config.toml
model = "masked spectrogram model"
dataset = "two synthetic voices taking turns or overlapping, over music, noise or silence"
train_examples = 26041
n_mels = 64
hop_length = 160
input = "log_mel"
win_length = 512
method = "simmim"
mask_ratio = 0.75
loss = "l1"
arch = "vit"
norm = "rmsnorm"
norm_position = "sandwich"
activation = "gelu_tanh"
head_dim = 16
fused_qkv = false
bias = "none"
qk_norm = false
parallel_block = false
moe = "top_k"
kv_group_size = 2
num_experts = 16
moe_every = 1
expert_mlp_ratio = 1
experts_per_token = 2
shared_expert = false
patch_size = [8, 8]
conv_stem = false
layers = 16
width = 192
positions = "rope"
register_tokens = 4
optimizer = "soap"
beta2 = 0.999
lr = 0.0018
beta1 = 0.95
shampoo_beta = 0.999
eps = 1e-08
precondition_frequency = 32
max_precond_dim = 1024
one_sided = true
adamw_lr_other_params = 0.0019
grad_clip = 5.0
steps = 8400
batch_size = 128
epochs = 41.3
lr_schedule = "cosine"
final_lr_fraction = 0
warmup_steps = 1680
weight_decay = 0.0
adamw_weight_decay_other_params = 0
Rows from block 4 of a small masked spectrogram model, named by matrix and row number. Rows with one number within an expert belong to one neuron, the router's apart. Each number is 500 + 50 x the weight over its row's rms, rounded and kept within 0 to 999. All counts start at 0. Numbers have three digits each.
Before each expert's rows are labels from the 100 clips, of 14976, where the router gives the expert most weight on average: "top examples" is what is common among them; "band" is the frequency band that holds the peak. Only what is clearly more common there than usual is listed. The data: two synthetic voices taking turns or overlapping, over music, noise or silence. In brackets: how many of the 100, against the usual share in percent.
# router: router (model.blocks.4.mlp.router.weight, 16x192, trained with AdamW), inputs 0-95
# up: expert up (model.blocks.4.mlp.up, 16x192x192), inputs 0-95
# down: expert down (model.blocks.4.mlp.down, 16x192x192, transposed), outputs 0-95

# expert 0
top examples: background: none (98 vs 33.1); second voice: none (95 vs 20.3)
band: 0 to 250 Hz (38 vs 12.5)
router.0:496465407505492497547465543449435541559526507485513484564487609471516515450474564483455500505497576511540579511513573550524556571534504521532530589542533430478567507607501481478431454502436454475451530524422565448520428495478564407507412480423452566500523546542483570520566450574525438474
up.0:534543480489487546472435436480507485470509451476602481452508532478477488463337419485482545487458537467518466505568460464446351389492521405593542524417484472431556498548506585544502467569421598491578530530491460491495479495529590412456479561453452562571578558462442510465478507417386520589
down.0:476524484463521420485558507507590648476576498436485584586536523593553511481555533569542531600471616473411508459494451529419501530498605495509379409540455481482463461458551415537501494498549475504431468546516502427548507470506452428498490559494535477499474538402484468498500560533475535513
up.1:483501537497525461473428516495498519538436596509462420546382491556495520491590556520494547545508541483536430567521537569467512514503467406412523443561492457432472613482418466469395494515555536528492545486486557455459432485614503534584482474459499490535488433520469420584554455556536543473
down.1:514521450521507501458395499541505513443505542539498476506496464422489513530558440401482509522557472608474581460534556463490539499470480519587483539493509531465443566511514483501497476466483517416577535571472516535511470508552570437478516432565452533514571500497505483474521524535557422468
up.2:497544539514483547474561476435517508437490540517527541467453438430478426533530493503524491544552522565569498518520523421495514407450572506483542560551511532571457509583521433567491490554532530517431471546430519417536517502456568506547465435483520523461460408573512605459413481473554542481
down.2:576513488526542428528532464472470497429479537437348455430467471561490433574489443485585459468508459546483492542483514547519471559501462494488512488501511469596531465523501534365531559543481475423512409485541481505487498489587466615489470426574585483490485446505546517481398507432442511516
up.3:463545492498471520504451564572472441515488477521515598560481475588446409537592518472500473562496443530431471476554541495511474631506430415547554570503524454526535447446525535524474494493561483550464443622431485407427511474523463469312634491443458338385488463521467525472477467494521515481
down.3:509512561528555487442596537484554558513437529570526451493543516550509511459380524448492442557550450573440566459374561530469427500446484537475428477492502508504557536444546451544476540509507536469582450465608514513496486484567418582525443469516533487566591446437526466490528495543637394595
up.4:489428465507570439486475511519495456474536557369549465455507460475538506446585536501526473522518483544460574626574543509546576444509498506412468524560515438482447471567507487491503516505471470466459545491513460499513408430527519413486527421502500554460432545464521517464500462462419475553
down.4:487508366490546492507465550437475540492479554534525559551578441484531555520520474546433421496545574443553500443496543562497472562493528452503470494449537479518501631451509435616558495421580484546492456575548480481447402515430532458521524526401436513442463488548486510518491528522427649433
up.5:539557466514572503513537495499474495490501523470484519429589534410537612480593480441464607519527521525532495401460438522512483524538584482523439564527410471502532545481530461515533482540386530464476479476367510535471580558478498547420504438468504539467434478480575533550363490397501501449
down.5:508430551531469474448457466476553420507462540422542365585409497499513426550565499466509488512548428491475534573454530472589491460481502502517574540516444473533572457526515499505507461543473476456456477546502500533492493470493504568529462582493614467558496508451452527443472433521508436557
up.6:480563473470507541481473547494478575470495525552593518448415495646524535530525463504478429478505351442536511476466477513486454467475587476515467483480492573496573536454583490397538520507450543519431584536481495485569508449579497516490433568440441520477596520506480533458411576484499541443
down.6:607570486598530446548544506443496493512428491467527530571600506589496489570525479519401465530564471395449462469535454569388428509459454519483554452576465508571501433479430437430504456517514452601478469548514454491495567477473459505502549477488424514385475482494439549450530476419523588442
up.7:545459577521446495501417509486507486489455591450585587596437456443494574541464493474466480483487475437485562477516438573435493492482503481528517505491496532444586472608491492579590498409520484510574385523602452496434497539522478413463529565499458482468436528467464554422479423515474531472
down.7:430516397491611517449529384608492475570469490538455458479523482549462479443474541508562531671453491587395474526452472550571471526504559459581519510513556457440440507497530405536560431481500512473557594623430531519575583475504559481473506439533446407444489513456534590486599508566410447512
up.8:549462494568627520522539589525488481541424444550537371448533555481478462550535514522434592548500523493478583484591538539498538444548521549431510571483484533579422595615476500468533613528459538512511458496448389554444427526544532491489418525532434521510542512416448515369477552478529478545
down.8:481506506557446467373513452581501422518396499595494467489506495476458486497488565484554470512418397550488408490431517460475525496537560515556501468524510434424609577508530479531492475481456417531541587604458519539476415449539487536506515474489609556487520385514522486542466515534573443573
up.9:487488384421558632505427531406557523495441488520519473449480536509395475594567457539476477555482460430452500485501569408548499502545448456445460568593483537445559669490527459414483543439457581440527488487498436470524477536429553534461555556461500454490398496561517537509546512494447507467
down.9:461536469572513410475457504545464556527413533529498635451460490405619434419463578514446528536536460495568588468499475494479529533474530504503567465461483472497476455414542508494480488510464556454514589517506441583446514445625492517491379440522534506538597499559493492457552469494445494574
up.10:530558443564495443474532541524560564522531523526437529517539491617512517470511536466502339508516495422501600501529481589478502482537521555373549572534546456494515564437540455528522502505416527452520536509531529530543529464469401487457515517467464556486527572579473463505501523545522498532
down.10:528479473504527464490489463521541582502514417467548563537500395584558504430496545541517520483487552556468351330579486427437471586559546418504499469471485503540562459425430527546620485469423507537609530529492520492523539553516509395508423432556447474474520519495504527421509550503491565499
up.11:464527456587448497543450514540489486502460417511549555535468480460404392490543536381530522543461435471461515482560522590515537475523556562503470445549529457483465413450443513450541499538492470528475447521589393458474463480628534493524473569446551428524457496525462445494522452579452475533
down.11:580479430496537514518428529514573548566561511482453455498525530567503512433401396583459483622536638544512493438526539475497471510517480406461495466545490512521430499526515492497506518475529547453504528516535528524527535493511446434457499561460401490392509484474465439475464513410491606479
up.12:503467487512521512482528477373502490522524592489572547496526572538433426517531496476500632483528448425514522541525444455448527511502531544501422490448457476429511444613507478534577541546546391480499515475437537481493493338498517496534537433529513516385475497480413489521590640491428563514
down.12:496566542421480482490524488422535565524602430466555497585508510581499503515507496474538517494458617487564483477540499479360429481451470432500461413502433522490539440578505474448555497494594432530564492416553463450499443538392531312587415542555497461489459430422514411497509500504435484473
up.13:448573524499499494543487483505528449554417486568493597485582498459635475502633530455526414439490546517557442531512463541451498561480496420533536526434401400477425554455499497500501492581548539487507426506458490462398536524505474362537529523515482418551519531541566472565411533538412539451
down.13:475486548486485476485485513461455532496519533474493474408519499422443569483384554522590455568385418562616557493479539464454497508547443476632513564503514528436583419511509535490517498550428534577560522519492523601483441437469481581539463503517511549607537443464548525499539413539496497490
up.14:500499443502553436569530531411533472421495584501576516568404466466579547546533529545486556437491469525470443507496433543445528521539530512578484541504462482478543464486478452429510576453633538466629495527594448652546461506596513498536520494518442424583507539492558502385527486500537594538
down.14:534482488489480469473498504525474547532465435550498521464534455526490545563478570520497512658441555557471577587513491521426484525451507466569496537566422485559501465515509558475437510565562494473504503527512425527489469536566464586568499541599512449532524436536452558560469570488459437426

# expert 13
top examples: background: everyday noise (75 vs 33.9); electric buzz (36 vs 2.5)
band: 2000 to 4000 Hz (54 vs 25)
router.13:427441451489516467555542497458613533522478526454486505546490475500535561576453473518481509485570465569504478472608523473498431598422435546531441567450585398504481510541454528476565495432469452564521562464410541514478404488509533563485429489452495478436577527445496485447587575524443396467
up.0:459461476538499503531493482605448547524544423616523546560467429496460490454549466501525597531454524474497452495563560524431391545507488530510476501523435476499505539443510507498569471492477545459511459488437467520515617545587436616552477431445459497478469540486483589557564566532549577455
down.0:501530465455499386497510513430511538553500531459516543563558455570497538486490366554494498475550537529531424503546530511471465497485458572497533486441543534460439436504499546464532584516563478478499469543475430467472524498432488438480457513493455464477482552509503471523457486549416560353
up.1:588440568512475527533485522580548439632578608489502564525479460497482329490463480555445430549545536553542452521427512437490510473544496537441548572489460565577475417483499567519531419424515474404497467527553551554459523528531500531407449487405525471487482543503567490564499478533436531509
down.1:540470522499607531516444503516532431372502488433519490352547547404577518504489561462555485452537493468486531522444567505517581492484468465507508486502407463507636469497542424521513469553502571461525551489532439498486454499526546490458540424524540514548593445541549482501545498492542412624
up.2:458497523477572485582481440495529490421452495610502444538576481586510507620515490554454451540547495577561460552492539585415497483568563514475508524523511480602529556554528460469524489533467563605537491492502490516611509517469367510507577544469458400486404431427556425582511503486461437439
down.2:435457570538455518480461519539463456471446537532532382480494497379476476533513555510532490444536431504503540488454523463546576521537539517554507551526501415542562501510535544512463479564449520495492527543426541546415491438483556588507531507552561585552508462522504513524430469550592383590
up.3:469470409564490426516447466603360396480457504416490557531500562553539458451486522522541462496383584452452488568505470452508478521510461471440437454528602498548421456557463559464501490414417467458557403468521497526511502542422526531588484383581542485574418490434414432460504517557421483517
down.3:520474436430529519541555599531620525427615501472480575481485492502481478501530482532472537450539553578432470425462513456493396472421485463519516509503458507496565379561490424466520480484564599594460462538526540528461475530540475471459510480519480549409482582541534448553529588489494597537
up.4:599482496494546425511434464439527467579439479550534491497481510551576433572634568515545505524506519535528446546515556587478510510551434471510642479525328461473428544466393633497541560551538482536527400457483580564492494435489461490396547473381520451503416431544537536581515517546454505493
down.4:442534519552486569484510538503467435502454515517522426391558497375495490539468532451556454482514350481505517543472575471493555488452496533565497494536513447490608498503533526450476494517460530441491578511472525556402449464535493570510508511574573576580574482521527479497527463515558410589
up.5:568698487498528491555496465477469453508486452614470425500612408524562495593485547452455429531458533519553494491478536540440503527484522557533565543476424444565520553488459497441446528552587562543440534460499579552555592474438454517489524537461503508522486487550556555576518486519514461553
down.5:409442533514477521465531509499488462471450499526506420428505530410499486547442532487580491487485377526496546534476527508517591513504516481567508542507544428497554474509509531475444513549435496444518536523479541554412490446501509601521495490543542590623569446549525468500440532498625362606
up.6:450520506440435458590455517528425521450526486470534507561533469384568465475404444512336580547490536525520406444458440456546447546477532444495530528513467511576497533541511492438504424548402491473479425454470501505579514486556505506429392440526480422581484488589494551489494570448535573440
down.6:515470585494544565476583616480535506530429475438480407465622489607545457518592512478497451513568536447436469474549491446490496440532429528475454456475480531498524534487449413511495537471511515517526424493514502526462488440510565488549526577538483520477487505582467475442447402535469470439
up.7:539522441540474495592499539486413477493485570460448448490552573548492466485448483467528546475495482523502561428463476456519550470463453483434463491503539531496565508543482511441455452547488536508478523583520471635539576494496539477403577478453423460501537451397479445475460569428414519528
down.7:539497528502524541586515487453578462419441515511455514480404412341553499490566511421536422559488509462599476575409533577439470561551612517506485466491492511518540519497496495473550427452506516598528519470436560473505424554579417529578440513488389497474520578532463490547483477417524436492
up.8:565573600470525483503531404530523542521486487524526471458433495567395522489507435478487390517453474443460560508449576488514513454533414485488443507429470500485538506433494547584481573499499529519495558506507449481569536501460514567592609549421528595484431567464503408451457532525503482481
down.8:453580496564499482491457488452460459503494507491548498544507502426457471537426536574419520489482472548574527450463459458535532475530509521563585561541541461576411500529545486506455439514522519496472561544431488552470521481534399468483433439542512592466538548488442378559529527551508478553
up.9:488433416633554554492480575486462521569507454413509601524452503515482507437444418502497431434548471445466442583585504517434424464546562550517445477557592594485515520522550489557489524499506556513517543523539450479518479488554540527410474518493415537425482472501542450482535600483549563487
down.9:506506452541493504466449504431483522528556476501529609512469512639552542472487458558467465448512601443504484440515469550527446544495556480516449442504497487525473516459465479514479546431549492458497389440490494447539508482458415389492476523512400501443338504467503570518506501477391619460
up.10:473459489540507496550521517467568556474552427566537497501528574501511557496464463501514521500539502481500444479439523449417437433522497423492513478508486394504555561529582556388373520470511512518532610490481517550461469578496585474472478395376509406547515605442417587545476576489563551451
down.10:592486506556453471475462531499499488492475471379472495528601447495389468489467458468507425576523549519513523447533463466461543503521537588498564490396500469515539439526411536453462491461407547422465414497478496486448592537473455526499542578485548454459415519473461433481514542426396419552
up.11:463431477640427535455584529470427548469553538367480610487514521500414420498551456461421555456494490499471469477560450521476511536401549459516541498529476455442457536560444498509442471476565482547466489498539361520449437440480512551517442503466490525490571484465508523558488439487526564525
down.11:515520442444572462531514450493489537565562471539443606528513543620489538517531395483469458488498608492450481453507450490496427524495534515455560497462513541466444536524488490531542543449491502533470507452544478459537522531454492401576509478453493382447388569423482492452439536511427587457
up.12:532491466496545503528557527534524555485514470383552444549520509579527438481546467588585523489510468492570505511425478457485530434435533545621523541551538530547451649535508410569449507434451490553436493490498495530490516453509442542472490451448491510510461629558458583499483515529554439463
down.12:452422538453501453520507427524552553433581432461450573509579531511447508550430510372583462408530545498489505524436448482535550494467600448523481453473546454527519476463512522488552546456598588478552542531561449500518487491464458523505543515551520457332575506553408522514570506449487551472
up.13:568514518566536609512478502514590444546481527448427512545514533476599460480444477434502482360431521486446509507478539457477538476566484415514567491509488459512501502485354627539470497477529511634479353468465565443506541515462481419457563507419571518471454505464566466478389471457507541411
down.13:469502540537516433508459490538452473478486521512495384367520492399508507560477588518591506506501413529509474539432570515575531474529483504531557505496454398502611487504586467468471425590448517482517552522463462529495449492510512542491566535520471557635574479474594532508491531533523390506
up.14:549592531564555495574477481495492529455498519564374415580519577551534558374463468510440540577646602474453438503393564477550558564515461467540510513559537465507530447577483474459485479568505606395561535576373536465525524470474501523453539440555490485508472483529511420523475491454475478441
down.14:494431562504493506430513558521531436467442524498518370470504483360562495523511555476558496481479407454494533508515536446484495469553520518577529563512495413491581512506531410455496453542494465540497505568497533551418470498511474541479475533566542599579582499523514488492496446469546440550

# expert 9
top examples: quiet level (76 vs 28.8); background: everyday noise (66 vs 33.9); second voice: none (44 vs 20.3); white noise (32 vs 5)
band: 500 to 1000 Hz (45 vs 12.5)
router.9:523498435559546476477477481492427499538525509505528548482462472492494487418513481489453479485643461482529564559531547472566418481567526565454488531543567547422499378380469564527436505461514492377525595571493438462479483513503525548538565478538572476494532536444428485491512473404529553472
up.0:513527535514480450478537502396554486427520491571551499528566423388471478537544477550434502590485569449439487411413524524485496439523527419478575490559472542496577504588432573544481507482558565545491445461452543518571436572491456493441429499540558501466454572559519494511433501462560499501
down.0:440483472539517447381480555546540459542563547511581612512517483589486420440474514498560510432457482536506565543441484539525439538531539410560460483496592486487575528491549558461482450405536519420520460534465525501520521473573447498456392576531571374360440584605519422437558472462514453501
up.1:399458480461549511585572520575558533439527532499546523469442458571523522485510572472435540416511470515584478452500484514543562458507394493503446604575566550564507479438427560518465431398553475473480512488431506499590493512558466409449362479540580484565576524583563466449563336479399463488
down.1:471460527455509501570574505574517547470480489517575470490566572471608502503527568538502509451491449495499496468505509535538518519542510504510472552555443500397521489459468463482524379567490446522398492515522539450528523465497424436504533466416450410488497564511472489487437461603487417574
up.2:439510556505517546504556587460564484499508557541476509520577515437610455495457478472551499480484514419579555421447613562451575466472463468532476476497452538468501540444507594526528435491485488661492512455496547582537515500469506516466482469544510595490482542556561473432498444517438567568
down.2:423468532441427526451591504543565537449505551484537497494460550492416451487447483556507543596549474444446389569614538498566460551569486476588518526385458485447579521545451499438557505358469462458439476483535487530554447501444482469441482533530552420387480439491561496502446480466564556385
up.3:501521481487403466573541532574507526557380492436586513522500443530540498427469449551553558552439439478531468554543503569470506523481373482454394537494456516532305521509582538602504414485484480603559489525573447515558474469460549451514523552444511544530431524525502450446492520507477531473
down.3:559492547447520514485565494584516500488474571529444507583556454442564448461437552571442500456569465479497474440555575562588592481447446571558508448472440513402489454471456535523393479534508443512554538518520547495540597529499387566457484421451601511490573515472544549509414494557476475600
up.4:452470522497540481487595505495486563564466472598431440474524452462485506455571307505489460569505529448533464515576552539542444481525511447495506376528576420518566548535538421498538486453497520547553495507476535471507505397525561470569529461549425532464498452450481446491399534508492591488
down.4:579535596575450579446569498433513491495501485521419571496541475536420507517433504499461509499450501520451436467493597581422478516514536453495433491560500605498482588488485474409507447472441474465509502576406456658519479489578464434476510468519641427494565479469544476367431504576574591458
up.5:465583448541609533497450471491466527407537377534440517415492456495559436486392471526530663525557510497459494425432360475448477494501502389438545548457469417516562563539503552471528469537529532543428486502533563487517508540492557511465494508515476514440517510517475476517455517491522474460
down.5:496512465515520471545455416470484480457544541552473457463507482386391525508534532532530493452504439516473523531460578482566464419481445462527565538501526433448528446566561582466435463596424511475501523480464493488477572409593419518499565510591597525548480475587507503462506470458486454512
up.6:593420551445596473413527492456547518505453472478510496538495561485606432580592528563482497475581544426518561553545519490502398476562540499481499489501466429449608484537456500551538490537521423639388488453473472507502552531462490556565515441492453540487535517628611509477561570520497545529
down.6:554500472438550546465484587511519514401474512575506518487513521420452539534423568524547624493507468502457449497525571459552567492528471454506494574456498485406479541522465576582500446526500616387488498490464552512509405512498499530405491514496501580545483501533499447580460494530543488480
up.7:484510491467477325522477447416438509404520592475535486517484553529369579576469454587500401511538614508453515517364418475492573513432519482466562499532518564481495465494576481602496487542523490470486493514471415590485511448591424491575517517513471554460532442477452456495457525551495492492
down.7:544491524476435527496483527519430502483510577560586442463500507396515504515508410458524476424536481524535509513572522491593547504483481507573458433462463394432552571485510531433640476502426464527471504468455546452516476557465433504523489481516530506560632524544542567534497437512521445542
up.8:475591443463460526563566511551502554482509520478578560491426492540560582557449466515551574398467431538509462473536492540569524486534433481615395520492519565542547496489499563496486473538519457545412533411487488427508475497558564502547467507516541546548508482564548437477481517515532514439
down.8:540466483548592504452590409566522593477540576605528534380494539378472559473563540476532549507532479527499565437517552584510476517482484409573495520397435388452566537503474493438522498608545515452469467491457439505512554505501461487466485479447519459476557480525539487498445449528481514547
up.9:420556471470576479433642492499503578448512475464531413420444427476447568540543370447556523504530409467514511467545409512525505438485437509510499512504586420530501480453496502533474449511522450551400478523447528483589587464461484543641538555484511500510515506464502574521446479548477554528
down.9:533497575543543481597509481464634517523492537534522533470475490405440521617553539457569517562442505453552540447438522446543486525473437487476460478502445413518544481568481544489540459439523532538527504456464599527425498501477362437421527490464596463503582403439502607578424525497449501531
up.10:496335477524541493456511472548613495670503568507527441431452515403522510481473459417517407448557487517564488548500509664521591547494477475471496424420567547516497512456603467522452467488516413512471504566511505536469489517535492490370452515541488477580577446509491487467513522495476556529
down.10:396462453461447446542459451544482609455518505501539425495507520464425496450456567519449563516492473541502464484420518501471429447453521467458493585524439438498542535624419541493538472625487477553506609586520606477415530458488459476564581409493491525512572565502383487567425511512564505507
up.11:516498477502510513452505564469532459504450528492548440497572390555519513473456613418444507425386448566473542610493450573524515390500434463498423589486475498456502463449492438510477476388519448485493463461550529492539515506446544497414448467505422483561566482558592423453557528517469488540
down.11:471533596494537539473518555555458516579453426553470439525529530415569505544491548486541468461436518421454523521464544456502561487457529496483580453558467460469488528519457404515486580463539477576508514540552555531451467520512486443515571468465520508526466619478498476486481472520497531580
up.12:520388509580444463558472527453566548452483488606442482537485523552521459476521591481462475487485507563461465570485461555429459494606544568544441565502519519582545517507569475456516517532466539585548416464502490454499474498500491523559473599422537598446501404498472549450441523424548514514
down.12:489417517460596433413512554576556541542548548484588497518558395531565502619547463438544556518450497460562497459534409498489485513561473577569527517500539509495498489548483514595414472558566473486518527534407495541479588462514503542520533432419522441470394464503398519473452475523537565516
up.13:479532439465544512452519509499506556566462507566493485484497451481404575517472567591571437513536532504431501412430528595473543551399565512462539593542539627532584550461483541408543477511497560507464558555480391463480493535435552549462462541458516605527489613500493545494552567415515557543
down.13:501502467510539512502455425459521491540530489559468481428505465431484447485475591516505616480496404519493531476556531442517440536512479459489456473508504517507483512539498523555484518538545572474503538492461629526506424468462419569434565482472426558499525421463515602624471417525504525505
up.14:530439417551438583501514534484570423629498574649579483443433480502556501505429504409516534466491452528557573434525610427512529497486424473448536596633512495461521524449368578440459491496486469493450464495469552554504464502475525409452609575530530485473398518511532483443486485519439490542
down.14:477500471506507521460571550546399531477398427428400446520506470483473478518465580458409497465522497405480473464524468468508570530483479439387518506524536512485483528526478490518447457500498566551426584537473574448513577446487400429439604376520403530577527522430437412459469520537571523501

# expert 5
top examples: background: everyday noise (86 vs 33.9); vacuum cleaner (45 vs 3); electric buzz (33 vs 2.5)
band: 500 to 1000 Hz (51 vs 12.5)
router.5:484435490459447460440430577467540566485574503478540453422560482480482483487590533519554462531614452551526496459562566507396478450437447591547472512431528483482520494567490441516568560556449547455555530431506441530507504521501507548508532468414581525541548502524508487481532519435547477602
up.0:534526437412533528472471579536549485435434458557530492585511476648449594511520476566547517467532528505418467556562478461503472519516525508507439527509514565605553426516549504462554519463561587462472543550484465555557457518498538487603473552475511569466461496428489584544512372515625457472
down.0:581483509527416492484460525469461539454471529556513476538481456459556465507495482586389548517465456533532541469505421483461460448448455580533523482583510521527557501508491453509393547522504554586514457452472464540446455455547495479511527499450532546490425479475555568429493566471514419489
up.1:521492462452379525446553520556463444505496532442447427539497522550531496631472458571505523497534540458573516515485494507441499517525458450561540516483470479608555473497494442483529439430480397500407394497515465464487459481458494575409460438448495486430564501453556554466473530455465520445
down.1:511455518497463512484514461535444510498515474562485575484583469410565441476535589484527474507554615442553545564474506532545518455576554441486486535451479463433596499475382567504454460422554587458540473486528430486489472514479447564547519499513447497520565433591556445534616487543515506513
up.2:576426491402512570559492408526523572584493471540424516640486528421482541540424554566485530512445350505430457543550500523543519459596507582494487521486394492359425490452497501491549493510530531516446534510479533526474497442503507490568468547542451608516503436453495605484525504422495553503
down.2:516526612475557524499475596526479499511545534525473583525464540556465529503499412545496465485500595471525475550491590462470412493493447485534458550495517529460445441515466522465550517428517419464540491426484526505571542446501458462517515465458417438480403489523416482435512538528502570478
up.3:573507554454510409501461429465465498600521597410488557462420402505415430510540514495537545439535435542470547515430442610530476567490485468487495443513549545458487526392544556529411497484430605454461540488510410492517440524515514436513529602447497551578486453394482458446505587438468532484
down.3:586492482446547463500540502430500503575535494504478593621447420550497556515516424550499469484525559500529477414537558467531444462523490454479476511519517520444461464528508422549501576519479415524565424520486496441537558538519531451552509496516430458442470586471513501501515381511487632424
up.4:432522504473453526429565497554412496563589524507593467475495522502507488541526541522489547466458508525618554458492577543496478376466519493515528569535514484447491507557579508377526513505503539448414463431513494443572534504541569509434433552495582466510405494458465477452610470511428569513
down.4:571459481444558557487492499493511610478479511478453588578424523506512585480551537441414569495467535556555494453514513443583425572442452477506456399509583539426468519506503438541527467453497537485511381551475425451515528532511471466499479475481388442387456611513429478536513486494431545457
up.5:524502482418573454503563509409454520497492496510468462433514433599510522535515454479533515491517587500534477604480531563433534555473454547428501524440473362511508434447456552511545543438413459488531495505436523563556493475514469510410581497554552460569476479473518489478492459545429443510
down.5:459523556490436529446441572513456444498435608531535471496528499417506485527409546476501491478504369487499536531503534507456574478509527446541550540494541488461553556524542522558471498579514538520499525524468515532432458493529533567523509561474604527531570425487498477466522468510559411581
up.6:486473521489387515458578462595470563496533482462465583497523504483479498529534430496447494432397532463629536618389494470562477491504446534585418425502451597553517430536565475454501523495460536490457458434539500452478461501443442581483466525507550500481549502524413515441584488622445589502
down.6:502453479464540478544547423519457477559547490505454489523445549465554371541584430513499514489526536510521510574437591484472532518468502490469457515466489460443437460527510479432520558481543478511459463483612486476473592369538507507471549568573370500484472390479452422403540555518546461425
up.7:476496549439481441517515439482425545461520477525460506496474403525569417533501587481460480526409500468458491564436504530514569515517428567418408521517489438440453492449431455522493577508522566522427535377472431584562503501459571421584503381468545524515518539559475456442561505474548445532
down.7:509468437509427474534376436480560475537523570495514479558495603490493497541504457491539429471502463528528547469483534521447512432550564518507525534589530470503459545528580537498475514457469510465529570604484508556394550543461510535559491481602506529568567380474559422442423503539555505523
up.8:501447458537463468466497562534570440572563445448458474574473539440432492535479528473473554502411481500477495512527476504539502355528467433562426544544570542626537600505560515535489595479505544439514540577475558569483456458442518516528476474488536540437490578410444509399482572532392527506
down.8:527526493458540455460579525516517625556527500461499543607566430620526444510593501519510479514470555518435511471530543501559465549495418436444484435460496473479463558464494434507523542455502473499491404516490545499499550494478510462496502486500453471520418529498479501525576472445383593537
up.9:493588478439485519496470508468584534404541449549515513510475449571444538510438426536478560467457459523497502470586530475474498525519448547566430481504511488572601514444533517524579467539507530468466512445474487479553508577474463576547499443534448505557480503534500527482491462383618453465
down.9:530476547478459513498436552527492463500412547504523462484508522447475388523496544501576535526484396475491525466432451502446543472453539650549515552522526490555538483504475528493515593513443448612549523479409386578405468461577454493426429483440563521535573463481521447472537522519576415568
up.10:511484523528375461601498536477515392506491538582472549591574465493537460545410502481408495527462509525515539449528530481459428463549477468522591480433420564491565495528554482441596480556503475394494452532530510532563442482445458540458495480463513416527540453541484476551563524579565451426
down.10:500466562535478476469471488559458560449392511512621448522501483461490501544476520519560428547550447486534487496485578536449495494565472562519506605523468425449573506505515550477502550519448654503524529533516483610404475474540499522464491435506561523570627474493510522527542460537591399610
up.11:556450506593558380514529449598457543481515547484497454522481429508473557499552466517532459442469555507545524508430532531557403417561552483490503453504431558490472535472555442401555552480475492447509522443599526511561487368472486493481491517455424476524508565423530526475478593602599498545
down.11:567471510453479607607527517489473583515556524533483486488509506519512453433562441451449486362529544494506529510456319527527525553499502523452511527496463556509445532481399553466464532500480492561487506470580528466534552555504429508443472437507389471492452498480340553591434491565429511460
up.12:552354507438519567446432529460429516546505472440440444453554562551473444515455492531473415532464521499453528478463486463505486512528492490573518534482611433534446555523541583452500480560423495514523460576470554512446466493467484472462559514448418471494522449541467455479550473447512506473
down.12:422551594504496559482513568492566473456458526586537499387546508424495560479526505485477436524539402460487469540437463511546505473564547476538511514530515490451566500578481500478528437526513542420511474411501465504490498466548499602479521528502644519550520442429619533493486485614483404569
up.13:361447497478487520566505506409486435513466483410577509513494585337512472461549535441440560489552493475425485403470448467478459413477470533590458530499479444527504586480543434453466485462503459466555473451457477479434455533440421514469447602534493471605495542503449464352560609466507515527
down.13:501526525446577451451530500477500546475538530484494541467536545445384519432479475511468534414530599503526432535575481452501432554526525446577495471508477534542455493489473569510487458479483474506523527489475500494533501463426513530544544494468460394453486505485391509510481507445467484479
up.14:466544471485481527542540476529515497589507514474424372436481488457535516556546475544552509530507467508522455516453424503517550464540425501572515624540406502547466467506565474515553517535499496616434488511545591474523510426513455474440499499548512457505460509423564472454616471496514424476
down.14:466544534584404558513424477455481472514481416548529507471489564494430431515423527488514459486525488594483481526476658466476493512550470532479491473500469452472610468496501496491431503523481456560526569547467422491467477506487464499514576472541586568502535490550471506550484505463555367447